Rows from block 5 of the text decoder, named by matrix and row number. Rows with one number belong to one neuron. Each number is 128 + 32 x the weight over its row's rms, rounded and kept within 0 to 255. All counts start at 0. After the name is the row's rms in percent of the matrix's.
# gate: MLP gate (decoder.blocks.5.mlp.gate.weight, 672x256), inputs 0-127
# fc1: MLP up (decoder.blocks.5.mlp.fc1.weight, 672x256), inputs 0-127
# fc2: MLP down (decoder.blocks.5.mlp.fc2.weight, 256x672, transposed), outputs 0-127
gate.607 080 [115 126 134 141 126 127 148 114 113 124 230 125 143 133 135 113 133 154 137  89 148 105 125 124 127 131 123  74 110 129 132 122 167 124 127 126 181 149 125 136 111 112 129 123 119 128 127 129 126 149 179 156  88 115 167  88  72  39 149 129 105 132 128 112  99  56 123 127 150 129 116 113  70 126 130 127 146 129 134 151 135 125 130 128 118 117 133 130 132 142 128 133 119 127 101 106 126 150  66 131 123 143 134  74 118 186 130 105 122 163 155 216 123 203  82  67 111 140 127 128 191 115 125 132 130 127  94 129]
gate.608 097 [ 56 126 122 172 135 158 170 133 108 129 165 131 114 143 115 131 141 126 125 142 128 142 132 184 215 113 197  26 103 127 134 123 125 110 124 137 132 128 179 170 130 127 118 204 137 132 123 123 141 137 129 129  58 127 195 130 129 141 131  63 138 124 178 128 123 149 144 172 126 120  90 176  44 127 109 126 133 114 134 130 128 133  48 145 155 132 186 115 125 130 150 151 135 158  97 167 154 156 130  73 117 152 104 123 118 127 113 150 127 140  89 107 130 123 160 149 103 128 129 161 186 138 122 114 129 164 225 127]
gate.609 086 [132 168 133 121 156  97 139  89 128  60 166 132 138 129 189  73 148 128 121  95 121 179 202 108 150 130  10  80 126 123  95  96 131 131  81 145 128 127 106 128 133 115 148 132 239  46 134 155 126 126 141 107 167 105 174 124 120 128 131 132 159 124 116 129 127 141 165  95 128 133 123 156 122 159 132 115 130 126 129 129 123 101 136  67 131 135 126 129 118 146 124 126 121 133 107 126 136 128 126 104 135 138 185 213 137 104 123 132 135 110 182 126 129 125  95 125 208 129 126 129 160 171 127 132 127 122 124 216]
gate.610 093 [138 114 127  64  71 113 131 137  94  86 111 127 131 128 104 128 185 211 141 129 114 100 134 132 115 128 160  75 120 130 116  78 139 109 134 123 124  96  82 124 129 126 148 129 111 117  62 127 133 122 129 114 154 143  78 103  89 126 102 128  80  89 114 131  83 124 147 123 102 139 170 114 229  98 143 138  69  83 136 127 130 158 121 147 111 162 123 146 141 123  98 125 143 148 239 168 158 128 119 123 176 130  84 188 134 134 151 134 129 127  66 121 128 130 124 103 187 135 128  96  54 137 134 118 128 133 125 126]
gate.611 092 [169 129 123 255 126 110 123 217 131 134 128 206 128 157 113 127  89 165 127 115 130 141 199  80  61 131 180  83 112 111 121 137 126 137 121 131 137 124 139  90  23 127 138 128 153  42 124 154 128 121 137 163 192 133 168 118 111 170 146 132 129 116 137 128 129 127 165 121 132  44 131 102 115 207  69 142 127 129 121 127 115 107 125 133 116 112  88  95 125 131 152 121 127 134  68 124 137  25 122 130 127 134 161 115 129 117 118 131 175 135 114 123 120 130 136 185 127 159 143  81 121 139 173 114  88 198 140 144]
gate.612 085 [133 113 165   0 129 171 110  64 141 150 114 126 122 130 113 124 132 133 124 152 130 157 135 129 123 141 103 194 112 129 127 105 124 121 112 105 157 136 140 136 147 126 126 169 124 133 125 151 125 133 126 129  59 134 127  10 108 134 126 111 114 127 129 137 115 186 139 206 128 101 136 144 127  79 126 127  80 135 120 119 127 170 105 129 119 150 134 124 202 129 113 117 132 127 137 122 140 112 136 125  72  89 124 130  87 136 201 129 176 146  49 127 132 152 143 135 175 125 128 126  18 120 110 128 145 133 129 123]
gate.613 056 [123  81 133 135 130  89 129 132 165 138 133 130 191 100 127 119 128 121 134 198 131  41 127 108 141  93 131 135 128 130 129 116 129 159 116 111 176 125 129 125 139 127  87 125 123 109 119 127 125 130 139 136 136 130 115 117 128 139 125 128 113 130 128 134 155 119  77  82 241 122 131  42  67 177 129   8 142 122 126 167 121 143 179  79 129  99 140 130 126  24 123 176 118 131 121 139  89 118 135 148 116 127 159 115 126 144 109 159 125 113 106 130 121 138 136 147  71 122 137 124 135 108 190 104 134 163 117 138]
gate.614 069 [125  78  96 123 128 153 131 134 122 130 155 121 137 134 128 164 122  43 137 130 139 140  87 185 127 130 151 123 132 246 164 131 192 126 147 125 128 113 196  34 109 157 122 123 129 129 149 125 175 132 110 201 135 125 151 111  95  67 164  83 106 115 132 118 133 139 123 134 136 121 127 159  64 149 140 120 116  49 129 130 121 152 119 139 167  52 120 132 127 124 181 139 132 130 149 130 120 135  83 106 164  76 102  78 118 142 130 127 126 132  89 127 137 110 128 119 163 132 149 136 121 132 127 142 135 113 133 134]
gate.615 110 [126  83 152 132 140 147  97 102 184 110 124 217 109 135  82 127 133  98  93 108 133 120  91 137  72 121  82 162 104 107 128 144 120 155 125 125 124 110 160 127  99 104 138 181 130 137  45 130  69 108 107  85 139 110 132 169 100 115 128 122 154 144 127 136   0 177 146 127 129 114 135 208  58 110  99 146 129 116  52 132 126 126  69  63 167 180 129 107 151 128 158 132 124 116 119 137 193 133  86 109 132 128 156 137 127 142 183 188 122 255 149  59 137 150 120  96 132 131  96 133 125 114 149 154 156  98 124 132]
gate.616 069 [126 119 128 151 144 128 137 132 169 106 124 111 114  73 181 131 134 129 125 130 128 119 124 166 203 126 130  91 129 126 136 177 146 126 138 126  33 116 203 128 130 134 122 147 126 119 146  95 122 116 139  70 144 148 121 172 171 145 145 129 125  72 139 137  99 126  93 188  97  90 119 122 205 157  53 128 126 123  92 169 104  74 122 110 195 128 139 146 125  69 135 140 123 128 202 130 123 151 136 151 131 151  86 119 128 130  77 132 135 116  65  91  72 129 130 124 134 130 142 144 164 141 136  85 123 123 125 122]
gate.617 089 [136 128  95 121 119 130 132 167 143 171 173  95 112 121 148 123 129 143 130 139 109 196 102  99   0 129  90 111 119 166 133 126 148 125 135 105  84  90 192 137 163 133 144 108 128  50  70 154 160 141 142 255 172 177 133  98 129 139 121 123 125 160 175 124 134 115 111 107 151 150 145 114  97 172  98 165 166  78 108 116 141 133 169  70 110  69 141 136 129 119 129 126 103 133 132 120 114 100 120 152 104 131 173 120 120 102 127   0 144 120 107 127 170 138 128 124 183 110 131 154  66 135 134 134 131 130 132 131]
gate.618 073 [121 132 130 139  98 149 128 141 134 109 136 127 122  95 160 124 177 168 171  96 117 143 117 143 144 140 125 138 124 126 131 141 130  85 135 127 120 121 104 137 167 132 131 127 164 129 128  94 114 152 134 130 100   0 122 146 100 133 178  41 128 146 101 136 145 132 133 101 128 133 127 115 145 149 186 129 156 122 135 110 126 127  87 147 117 122 133 128 174 164 124 137 182 112 126 165  76 139 121  97 136 120 146 127 136 124 174 147 141  40 119 128  98 122 104  91 116 101 133 130 155 126 129  26 149 135 132 107]
gate.619 081 [143 126 124 142 133 131 149 129  98 134 120 132 190 129  56 129 130 103 131 125 128 131 159 104 116 132 139 255 128  96 192 127 139 123 124 131  90 126 119 133  74 127 133  38 153 100 255 122 128 119 177 131 124 105 134 255 146 117 146 142 125 162 133 129 157 120 141 150 128  95 133 142 106 131 132 124 135 121 128 126  74 126 230 154  74 131 122  54 144 152 169 143 104 127 183  76  61 130  84 120 133 134 114 120 128 156 118 114 129 227 142 124 129 131  76 133 130 161 126 124 157 132  98 134 130 116 120 145]
gate.620 099 [148 131 136 155 182 127 126 128 143 143 149 255  66 101 196 132 125  76 103 120 109 136 128 109 143 129 127  32 139  40  82 156  76 135 104 127 131 127  91 124 135 110 103 182 185 141 127 189 119  97  79 113  87 141 130 136 148 150 114 100 130 123 116 132 108 145 124 131 127 234 126  79 142 107  56 190 148 120 127 100 133 135 136 108 137 128 147 126 150 158 120 145 218 148 146 156 152 123 158  35 114 133 136 181 133  58 125 128 104 140 129 140 135 153 122 171  91 117 121 147  71 140 127 126 166 127 111 128]
gate.621 099 [ 94 147 101 122 139 139 177 138  99  70 131 133 160  98 124 136 137 133 141  55 127 126 153 175 131 126  92  71 129  90  75 119 252 132 133 128 123 132 143  54 130  90 128 119 128 108 130 125 141  61 185 137 105 140 177 132  97 126 129 129  91 100 102 106 143 127 127 128 125 195 126 100 115 127 213 120 131 137 172  94  41 130 123 154 133 110 145 131  95 107 171 137 141 131 137 177 136 131  78  91  83 169 146 123 129 129 204 128 127 114 122 128  97  96 126  54 140 187 150 133 167 189 124 109 105  99 145 129]
gate.622 086 [193  94 137 203 132  51  86 132 127 128 120 153 174  93 139 105 129 109 123 124 133 170 157  57 110 193 160 161 127 164 119 131 130 132 115 123 106 128 128 140 190 115 166 121 152 137  94 208 130  62 164 163 106 154 139 112 115 155 135 127 117 129 140 103 116  38 119 122 153  16 138  73  97 132 125 115 144 208 122 124 149 127 121 137  66 128 169 128 131 123 165 193  86 127 128 128 126 106 142 105 101 122 165 148 194 131 110  86 130 173 116 127 162 125 126 125 104 147 120 155 132  42 145 138 113 190 131 137]
gate.623 087 [ 98  43 124 119  98 107 119 100  87 125 160 165  35 145 127  51 152 191 159 117 137  96 136 124 173 131 132 136 129 104 127  89 150 118 128 125 139 127 126 127  35 131 127 131  59 116 146 104 131  32 130 199  77 125 132 116 121 140  97 150 133 122 131 135 127  99  55 156 170 123 134  97  31 129 117 140 150 128 128 131 121 121 127 179 114  99 148 124 117 207 134 129 131 113 152 149  84  93 112  76  73 153 123  64 152 216 191  86 129 184 181 130 117 133 129 103 103 160 127 113 103 199  98 134  61 163  84 128]
gate.624 099 [129 122 101 102 113 122 161 155  93 149 185  57 109 129 113 127 138 153 148 130 197 134 125 136  69 130 140 231 111 127 126 104 122  96 128 139 127 139 146 135 152 163  33 109 116 132 138 129 150 123 141 243 174 128 131   8 116 132 126 111 128 128 125 131  99  92 136 131 129 124 127 183 115 126 177 125 128 130 120 107  59 127 127 163  87 128 151  73 114 135 141 141 140 116 128 121  95 144 118 111 133 105 144 151 128 136 217 119 175 144 144 126 101  97 119 125 109 130 131 131 170 132 119 120   9 117 130 137]
fc1.607 082 [204 132  68 161 129 128 124 125 142 135 118 126  47 117  96 135 130  88 114  45 122 109 123 132 109 129 128 219 110 121 130  99 145 130 128 173 124 137 131 128 115 125 136 101 197 113 130 107 181 126 136 111 128 157  46 235 132 141  25 120 128 128  92 118 142 113 145 167 102 131 121  32 159 197 150 126 110 131 165 120  95  81 150 146 113 101  99 173 121 155 109 123 135 128 124 129 143 127  74 141  69 122 130 124 124 121 128 109 117 121 212  38 134 114 130 125 128 149 127 127 200 143 129 125  72 121 141 127]
fc1.608 086 [121 157  94 131 188 161 201 174 174 125 152 123  77  69 182 136 110  86 130 131 124 124  53 175  89 127 111   0 130 125 132   0 126  44  94 125 122 128 144 135 122 156 133 130 138 104 128 158 122 125 117 111 130 130 151 133 130 124 126 154 191 128 112  82 117 222 166 127 129 215 125 209 163  97  91 122 133 132 160 124 109 120 118  88 179 125 172 122 145 105 102 107 129 139 105 141 168 111 130 115 133 158 128 170 123 121 147 123 122 164 147  92 134 110 125 153 130 138 128 137 120 123 130 122 146  87 164 145]
fc1.609 074 [133 129 119 128 135 142 143 130 154 124 116 129  71 147 141 123  67 132 131 119 121 120 147 156 129 116  96 147 125  63  90 128 124  87 107 160 125 129 117 151 125 128 128 138 166  15 118 183 130 127 178 129 209 133  78 132 130 131 151 122 133 134 120  34 145 172 122 105 150 221  97 109 146 130 120 183 128 191 127 116 125 142 100  92 146 129 134 160 127 117 167  36 128 144  85 108 144 117 133 130  86 119 124 124 118 150 128 129 129 134 128  96 126 130 130 113 131 136 103 134 189 135 128 123  59  72 154 128]
fc1.610 093 [113 134 134 142 123 138  92 100  58 135 148 206 187 143 127 129 138 178 143 128 107  61 141 136 171 134 121  16  99 135 167  47 128 125 136 126 111 128 124 131 129 118 126 120 101 134 116 117 124  85 207 125 102 124  88 122  80 124 136 136 124 123 123 151  80 138 123 143 123  85 121 121 200 122  79 117 121  85 119 139 126 119 143 161 159 134 184 106  62 140 123 116 202 160 135 121 123 148 131 166 131 139 105 155 122 125 127 103 142 132  56 130 133  81 152 104 193 147 118 202 132 152 104 122 120 127 121 137]
fc1.611 093 [134 127 129 131 123 108 118  93 126 134 133 184  89 149 120 107  44 119 128 117 129 135 135 110 107 143  98 130 126 129  96  56 202 137  86 128 126 172 128 124 110 127 131 164 143 112  32 114 124 127 137 137 213 129 225 133 130 127 140 141 119 126 128 138 124 110 130 129 127  94 116 118  14 137  54 102 125 131  42 135 127  99 182 132  99 117 136 129 129 133 210 174 119 121  94 124 130 127  93 127 138 116 155 138 130 126 130 131 158 115 144  98 129 134  88 176 129 199 129 123  98 128 122 127 113 222 127 132]
fc1.612 086 [117 114 126 130 128 146 163  85 145 132 161 118 126 139  71 129 130 116 122 134 122 127 136 126 131 154 136   1 132 132 130  75  93 122 140 127 180 123 132 124 142 127 162 132 100 155 130 136 104  64 131 128 120 134 161 125 132 150  93 126 206  69 153 133 131 176 171 152 130 103 130 196 133  77 127 157 127 127  67 116 132 127 121 132  84 147 134 126 111  97 125 130 144 131 123 102 143 176 164 115 114 183 130 178 135 138 123 129 133 168 107 137 134 163 128 179 161 115 196 127  55 103 128 129 166 117 126 133]
fc1.613 080 [127 132 129 129  86  76  76 158 202 141  93  50 150  98 136 126 126 123 111 166 129  77 131 121 129 124 150 181 147 134 155 180  81 137 129 128 100 126 130 178 128 135 127 123 144 119 122  82 129 109  34 160 175 135 126 126 224 151 150 126 115 128 128 130 137  95 114  63 117 113 127  11 133 133 123  93 143 128  92 165 122 131 156 120 140 120 131 131 130 115 123 123  47 129 165 119 100 108 158 171 118 132 125 127 143 107 123 164 106 132 134 131 160 142 128 159  94 108 129 123 126 113 192  22 101 138 130 125]
fc1.614 064 [ 88 126 145 122 127 128 136 124  70 133 151 133 129 144 122 131 137  25 128 102 111  96  23 203 142 121 144 109 128 106 127 203 130  92 144 142 139 142 130 122  87 137 142 128 123  59 108 122 131 128 121 147 117 117 124 136 120 102 194  99 118 175 111 147  55 121 136 164 132  66 115 174 132 128 154 131 130  41 128 136 129  99 151 164 131 126 209  72 125 133 121 119 130 117 102 116 120 143 104 138 144 124  92 134 129 142 122  92  88 156 161 128 127 144 127 126 108 121 138 128 126 125 116 177 142 127 128 144]
fc1.615 126 [173  86 106  83 139 127 113 172 161 163 131 129 141 181 125 126 112 160 123 179 126 191 127 119  45 114 178 175 137 187 165 118 115 198 144 115 132 107 167 140 127 131 130 121 124 135  57 150 130 134  86 126  37 136 134 117 114 132 111 117 130 170 127 109 150 133 131 126  82 130 123 151  75  96 128 132  94  93 103 128 177  93  83 135 131 134 164 149 206  76 145 141 135 134 115 107 141 120 137   0 109 102 126 119 130 121 146 131 136 120  49  53 131 133 163 128 138 126 115 121 116 102 161 117 239  92 142 131]
fc1.616 081 [133 128 124   0 218 129 170 171 187  97 123 124 170 102 197 127 132 107 125 123  49  93 125 124 113 129 124  17 139 127  98 169 129 124 129 139 100 127 124 127 158 128 129 126 134 112 119 121 133 114 171 137 177 131 124 123 125 154 124 188 129 120  98 139 129 138 123 123 118 230 120 142  99  89 133  38 135 128 114 137 129  99 102 123  98  98 123 190 157 100 113 212 126 129  50 134 127  99 103 132 233 141 155  98 143  96 101 133 130  98  98 100 127 123 130 126 120 124 128 111 115 127 128 147 136  73  83 129]
fc1.617 078 [168   0 125 137 139 111 133 125 103 148 132 176 191  54 136 142 120   0 117 127 148 112  99 126  97 137 156 106 169 151 122 156 116  44 111 128 141 124 120 145 163 132 116 126 166  85 135  57 128 113 164 120 150 102 146 146 145 128 101 131 126 120 126 172 143 130 119 179 168 126 162 126 125 122 120 102 131 123 123 132  41 120 124 110  81 152 100 119 143 202 108 178 110 111  10 162  73 124 152 129 124 126 144 128 191  99 138 154  95 109 106 108 209 131 126 128 103 143 114 132 110 131 111 128 148  99  97 100]
fc1.618 077 [115 128 141 118 136 145 123 183 126 162 132 116 124 138 131 149 117  57  79 158 124 129 115  88  11 132 133  75 134 135 149 131 112 167  63 133 153 148 128 108 122 123  95 110  95 118 126 161 129 131 198 156 170 206 127 125 207 118 126 144 129 124 129 128 112 102 123  89  97  70 144 126 135 102 131 127 147 137 138 180 127 113 178 127 117 171  17 142  71 102 140 151 114 130 104 101 169 130 117 117 136 122 136 150 111  32  83 130  94 122 188 130 150 129 118 123 143 131 132 125 116 121 137 130 101  73 124 193]
fc1.619 061 [138 119 108 125 110 144 126 154 106 153 136  87 194 157 110 129 125 120 177 128 132 176 128 130 108 134 161 183 129 116 176 110 167 122 144 140 118 123 121 163  85 125 144 123 115  85 121 165 126 140 169  86 106  72 160 113 152 124 131 112 137 132 141 125 126 142 123 130 127 111 119 190 105 125 119 105 138 124 128  66 109 113  77 163   4 150 140  17 115 127 132 128 148 127 142  82 151 160 114 125  29 136 158 105 131 147 197  93 120 158 122 135 157 108 121 124 130 128 127  84  90 126 101 133 129 127 144 134]
fc1.620 076 [137 115 126 120 104 108   0 136 143 159 156 119 150 115 139 124 131 139 124 194 129 226 125  19 167 115  92 120 156 125 127 109 117 175 126 126 131 111 129  79 121 116  97 158 106 171 139 145 134 150 194  94  75 214 140 114 168 228  91 136 133 124 133 103  52 127 164 113 120 129 134 162 117 134  89 139 176 128 133 125 136 130 129  29 132 127 145 135 130  70 151  96 101 128 131 143 154 102 214 127 108 148 130 122 122 137 109 146 131 129 167 129 116 138 103 165 135 154 144 136 113  76 108 128 153 175 110  86]
fc1.621 085 [110 144 127 117 122 219 169 118 126 122 101  72 112 146 132 126 124 119 142  77 142 137 130 172 129 135 147   0 188 121 123 128 157 129 126 131 132 128 131 129 128 134 149 168 112 124 127 127 127 152 116 129 115 125 123 137 125 122 129 121 114 129 144 120  98 117  86 184 255 157 111 140 207 108 128 150 117 138 145  96 103 145  98 159 140  97 149 125 116 136 128 110 155  74 128 132 126 154 127 172 117 130 131 124 127 167 130 122 108 152 167 128 150  94 127 123 133 194  76 110 217 181 139 182 134 113 130 147]
fc1.622 101 [128  68 124 136 129  80  76 181 130 128 110 134 127  22 120  89 130 160 100 158 132 163 130  78 127 164 139 196 112 139 120 131 181 122 126 127 109 104 133 161 137 124 182  52 207 126 147 124 131 127 118 165 246 126 179 145 131 128  87 132 121 125 134  48 128  97 109  61 128 113 128 104  83 144 106 130 126 129 120 165 108  58 108 154 115 139 131  78 128 134 131 132 109 127 207 131  93 102 134 124 130 100 125 117 132 124 104 155 152 173  73 124 129  96 129 164 138 125 144 167 132 147 148 125 128 202 156 133]
fc1.623 087 [124 113 103 110 112 101 141 114  54 126 128 114  75 125 119 116 132 118 127 114 185 135 123 144 126 145 140  26 118  97 141 153 128  95 136 133 127 130 126 142  80 119 127 171 128 116 127  81 128 124 128 167 132 123 127 107 143 126 110 138 128 126 126 125  94 111 105 155 134 122 131  46 110 133 107 145 144 129 114 123 126 139 140 163 122 132 137  76 126 173 150  78 132 113 153 145 129 187  86  79 118 169 153 131 126 177 210 120 134 166 255 170 146 172 128  94  90 150 128 116 129 125 121 154  70 127  99 133]
fc1.624 093 [121 130  98 105 151 145 147 136 125 134 133 126 120 155 127 102 145 119 130  98 136 126 169 137 105 129 157 121 136 125 144   0 145 121 134 130  97 129 168 146 124 110 132  84 130  84 129 139 155 147 179 115 109 128 111 104 120 114 105 127 134 124 120  84 131 129 125 164 133 125 125 185 127 158 111  80 129 129 127  99 119 115 174 135 124 130 144 122 115 126 128 120 100 149  64 116 125 137 114 135   1 189 148 142 141 127 137 105 131 134 213 130 119 139  93 133 163 179 156 120 134 134 125 142  78  89 151 182]
fc2.607 086 [131 130  43 155 117 149 150 126 125 122 230 105 126 125 125 131  98 126 106 129 142 207 126 129 108 129 132 120  77 128   8 164 134 101 130 136 154 118 101 147  89 172 152 128 138 140 129 148 140 107  50 151 105 138 125 130 136 123 190 127 144 118 128 134 149 119 109 122 124  70 108 150 120 109  40 126 128 125 129  70 120 134 166 127 113 139 128 127 133 124 101 124 129  97 123 124 132 134 103 154 147 126 138 136  23 132 186 134 132 110 172 113 110 120 130  91 132 114 130 128 179 129 127 166 128 156 125 129]
fc2.608 087 [142  68 150 129 135  99 159 124 147 127 139 132 151 134  93 122 127 119 136 123 123  44  72 141 112 119 126 109 131 136 145 131 132 114 130 133 138 114 147 141 130 126 148 131  38   0 135 134  66 138 119 120 131 130 168 129  87 134 115 129 116 141 127 115 127 122 197 128 126   6 144 113 135 132 100 121 145 132 129  74 127 131 126 119 149 120 119 129 106 121 129 160 135 118 125 119  40 134  68 143 137 127 137 130 127 125 129 223 155 152 119 127 131 131 189 121 127  89 103 127 255 151  55 124 136  66 120   9]
fc2.609 082 [137 152 111 183 125 131 124 130 111 130  99 141 128 177 130 132 109 135 125  63 171   0 101 151  99 129 138 151 194 155 115 147 128 125 142  91 132  26 131 141 132  73 127  91 129 125 108 132 152 125 163 120 126 136 128 127  98 194 131 124 116 134  30 113 137  82 140 140 129 178 126  53 129 113 147 116 130 139 131 128 123 135 152 103 111 135 112 126 125  85  66 115  61 111 129 142  99 143  41 135 116  78 132 126 130 129 174 137 130 120 155 130 154 131 130 131  63 125  59 113 134 126 130 132 177 119 133 119]
fc2.610 096 [123 126  93 138 162  97 128 174 120  80 124 128 157 120 122 143 131 134 127 129 131 167 107 137 124 128 153  46 128 129 119 136 131 120 130 131 127 129 160 181 130 109 112 125 142 128 128 155 129 128 197  89 129 133 122 147 135 114 119 129  89 128 119 113 130 174 124 163 135  77 147  95 129 131 104 126 223 130 129 128  32  96 249 106 124 125 131 123 111 126 130 121 130  82 123 125 171 133  57 139 125 128 119 111 120 223 128 104 133  55 196 172 136 135 127 129 118 126 108 106 239 186 120 117 137 138 124 120]
fc2.611 065 [159 137  87 114 144 134 171 124 104 107 156 124 123 130 117 126 114 116 127 131 132 151 139 128 123 125 146 121 128 126 143 206 134  82 127 164 163 126 122 127  49 125 128   9 121 102  93 147 131 136 128 128  59 147 130  71 130 129 121 154  96 181 129  94 124 127 116 116 132 120 126  26 129 240 118 122  96 116 128 128 128 132 169 128 122 131 142 124 133 145 129 129 130 123 113 142 120 129 101 253 138 120  83 127  93 191 149 124 174 106 172 120 125 128 114 129 149  92  41  80 198 156 123 141 132 131 119 122]
fc2.612 094 [126 127  76 176 153 129 172 126 120 114 118  82 133 114 126 135 120 129 125  44 128 178  52 142 100 128 148 132 181 137 126 133 137 100 130 140 125 153 123 128 129 128 127 114 128 123 127 129 126  96 104 118 105 160 113 150 125 160 127 158 127 129 135 125 180 127 119 150 145  88 141 137 169 129  14 141 171 170 104 117 125 132 180  59 126 105 160 134 128 130 124 128 165 123 125 113 130 121  91 120  91 128  86 132 126 130 128  95 131 132 185 129 131 131 130 132 129 122 122 148 186 144 127 170 168 122 102 128]
fc2.613 069 [159 128  68 132 184 131 152 131 117  33 137 127 143 138 119 128 117 107 106 129 137 155 129 131 108 124 125 129 149 128 128 143 142  71 163 126 204 130 130 132  79 119 142 130 135 130 118 139 125 174  97 104  97 150 101 126 124  12 127 122 128 123 154 126  83 133 117 127 131   0 145 115 139 127  87 179 151 122 127  90 120 128 137 128 121 127 140 128 128 133 126 123 134  68 128 122 158 158  67 204 108 107  77 128  63 213 137 127 170 112 168 184 113 105 107 114 129  98  61  83 255 185 105 113  87 142 110 125]
fc2.614 082 [134 122 101 128 114 172 193 124 118 125  54 115 130  83 123 146 129 123 127  42 147 139 129 142 133 143 205 128 150 131 137 160 131  31 129 132 131 131 129 166 129 130 126 125 115 145 129 139 146  87 106 101 136 142  93 127 132 137 121 142 122 135 129 123 130 129 123 126 100 124 132  98 172  98 145 131 176 126 129 178 144 122 146 109 111 131 133  96 119 133 133 125 151 132  82 128  26 144  76  94 115  64 128 128 127 140 131 125 154 115 193 128 219 128 255 108 112  95 107 118 180 181 121 130 221 124 120  87]
fc2.615 114 [ 67 127 107 169 117 125 128  98 128 121 156 133 146 127 123 129 124 151 131  72 151 153 118 209 129 137 117 169 128 114 129 110 131  97 120 117 126 126  99 127 135 141 102 137 129 135 164 123 158 155 226 122 122 130 123 142  58 135 127 120 145 133 114 177 177 105 157 135 152 132 141 177 129  88 189 128 142 102 141 125 133 180 144 114  89 116 129 123 126 128  25 137 113 129 133 140 158 123 173 135  72 109 111 145 117 208 255 132 144 131 119 133 132 117 109 123 131 118 190 111 178 141 148 162 129 114  90 129]
fc2.616 084 [127 137 117  99 125 130 127 124 120  48 163 127 187 127 122 129 119  70 111 141 126 135  85 127 107 128 133 127 127 140  36 152 133 122 134 161 128 113 122 133  48 149 149 131 120 130 181 130 134 180  91 255 158 127 128 131 140 127 128 121 122  82 123 132 130 127 119 139 129 121 124 119 132 135  12 137 141 132 155 127 127 112 157 123 124 131  87 129 130 158 122 128 176 127 128 128 118 126  44 151 129 122 111 114 122 133 161 165 133  63 139 127 115 128 126 128 128 108 136 137 255 107  51  81 123 120 129 130]
fc2.617 084 [128 126 128 127 129 128 132 123  91  91 170  22 128 122 121 131 130 127 126 147 130 155  97 129  89 194 138 115 123 129  97 144  89 129 115 130 131 129 127 134 129 124 220 118 102  20  38 119 131 119 118 163 126 183 128 180 128 118 125 137 108 140 124 118 126 129  84 140 135 127 176 150 248 140 121 116 124 171 135 123 113 124 162  88 184 107 130 172 119 133 127 163 132 129 145 130 125 137 101 127 131 128 130 157 102 128 136 141 150  92 129 137 136 130 127 128 129 124 204 148 128 185 127 130 125 128 106 113]
fc2.618 070 [124 117  78 130 137 106 117 103 131  79 142  85 120 137 120 125 128 125 130 121 164 182 118 143 103 119 162 142 130 136   6 148 127 125 127 121 132 121  56 193 168 128 135 124 139 129 128 158 137  34 128 104 190 160 104 188 117 120 130 122 127  98 119 133 146 159 134 128 102 163 184  47 182 123  68 127 142 142 128 133 116 132 180  41 130 129 123 130 127 124 122 131 114  40 120 125 148 142  34 139 157 106 127 127  92 135 239 118 129  44 135 147 126  55 128  94 160 119 134 144 153 159 124 140 133 137 126 187]
fc2.619 097 [140 152 119 179 128 127 129  77 128 131 152 125 121 126 127 129 138 216 119  76 151 142 116 145  78 159 120 114 181 132   0 154 194 123  86  86 125 130 129 127 124 128 135 138 128  65 160 131 128 143 137  40 117 132 117 127 121 126  89 124 131 135 127 151 123 122 142 133 108 203 173 134 122 163  66 129 140 118 173 128 121 118 155  91 125 129  82 130  89 130 127 144 130 133 133 128  98 155  65 129 134 113 126 126  96 126 127  95 111  99 201 130  82 127  94 129 109 114 124 133 167 124 113 146 131 104 122 117]
fc2.620 104 [ 83 124 135 136 131 164 136 127 113 120 220 116 151 146  84 147 118 127 118 124 137 134 125 129  84 127 119 126 135 126 150 145 132  83 146 118 134 128 127 126 124  90 151  99 124 116 151 124 127 129  99 128 144 125 126 115 161 164 105 185 128 129 129 105 214 133 130 137 135 127 128 149 148 110 100 129 139 123  85 136 115 128 135 106 132 128 136  85  98 134  83  38 135 127 139 129 137 125  93 183 123 111 127 129 128 128 127 127 131 125 252 131 136 138 129 135  99 109 112 128 182 123 122 131 206 160 106 131]
fc2.621 092 [140 153  98 152 132 134 140 110 112 150  76 182 126 126 129 128 125 123 103 126 138 120 127 129 108 179  87  20 169 105 116 141 127 127 129 153 172 128 120 125  99 156 227  87 133 142  49 142 159 131 121 118 109 137 127 115 143 107 118 123 138 129 121 129 137 109 180 144  57   0 130  41  89 127  76 133 207 110 119 107 129  85 141 108  97 134  94 117 128 130 133 132 128 125 126 130 122 136 124 163 167 123 129 106 126 100 160  52 167 131 255 151 133 128 107 134  87 117  69 109 255 130 108 135 132 106 133 147]
fc2.622 087 [127 137 124 231 173 125  78 129  95 125 218 131 123 188 107 131 131 134 119 131 142 120 127 128  91 127 125 123 154 132  98 146 139 113 144  83 197 120 129 129 145 128 155 125 127 133 151 141 132 121 131 114  83 147 129 129 138 128 113 126 120 136 126 141 129 144  44 137 125 173 122 102 123 154 199 112 166 125 137 129 120 128 144  95 120 161 141 125 130 162 128 133 128  92 135 137 137 181  92 162 135 134 114 130  98 154 153 154 145  72 172 129 124 129 102 114 118 125 183 144  62 148 128 147  95 132 135 123]
fc2.623 105 [129 146 129 134 134 151 129 127  89 108 115 127 137 203 107 136 125  57  84 201 127 130 118 118 129 129 135 236 109 119 173 130 150 104 132 142 132 123 118 105 127 103 131 127 129 122  82 130 130 146 125 204 127 131 130 101 130 139 128 126 129 140  95  63  94 150  45 135 160  61 122  94 130 125 127 122 129 110 135 115 129 128 135 130 141 128 132 110 131 142 131 129 127 122 121 127 165  97 138 146 116 127 120 130 113 134 123 136 144 134 138 127  84 128  83 131 181 135 139 123 255 129 131  78  84 133 111 119]
fc2.624 120 [131 129 123 164 128 129 124 139 104 129 142 111 126 127  54 142 103 105  58  54 140 133 126 105 112 128 152 217 120 126 146 128 103 119 168 174 128 103 123 136 130 127 146 126 189 127  90 144 160 130 118 140 163 137 140 130 132 139 124 103 123 128 101 133 138 154 110 122 137 138 144 104 136 136 116  97 143 137 121  66 121 101 188  68  61 124 127 111 144 130  77 125 115 165  23 116 128  81 118 127 133 127 126 127 130  60 115  44 211 135 143 101 127  96 112 126 184 132 140 124 157  94 126 136 168 201 127 100]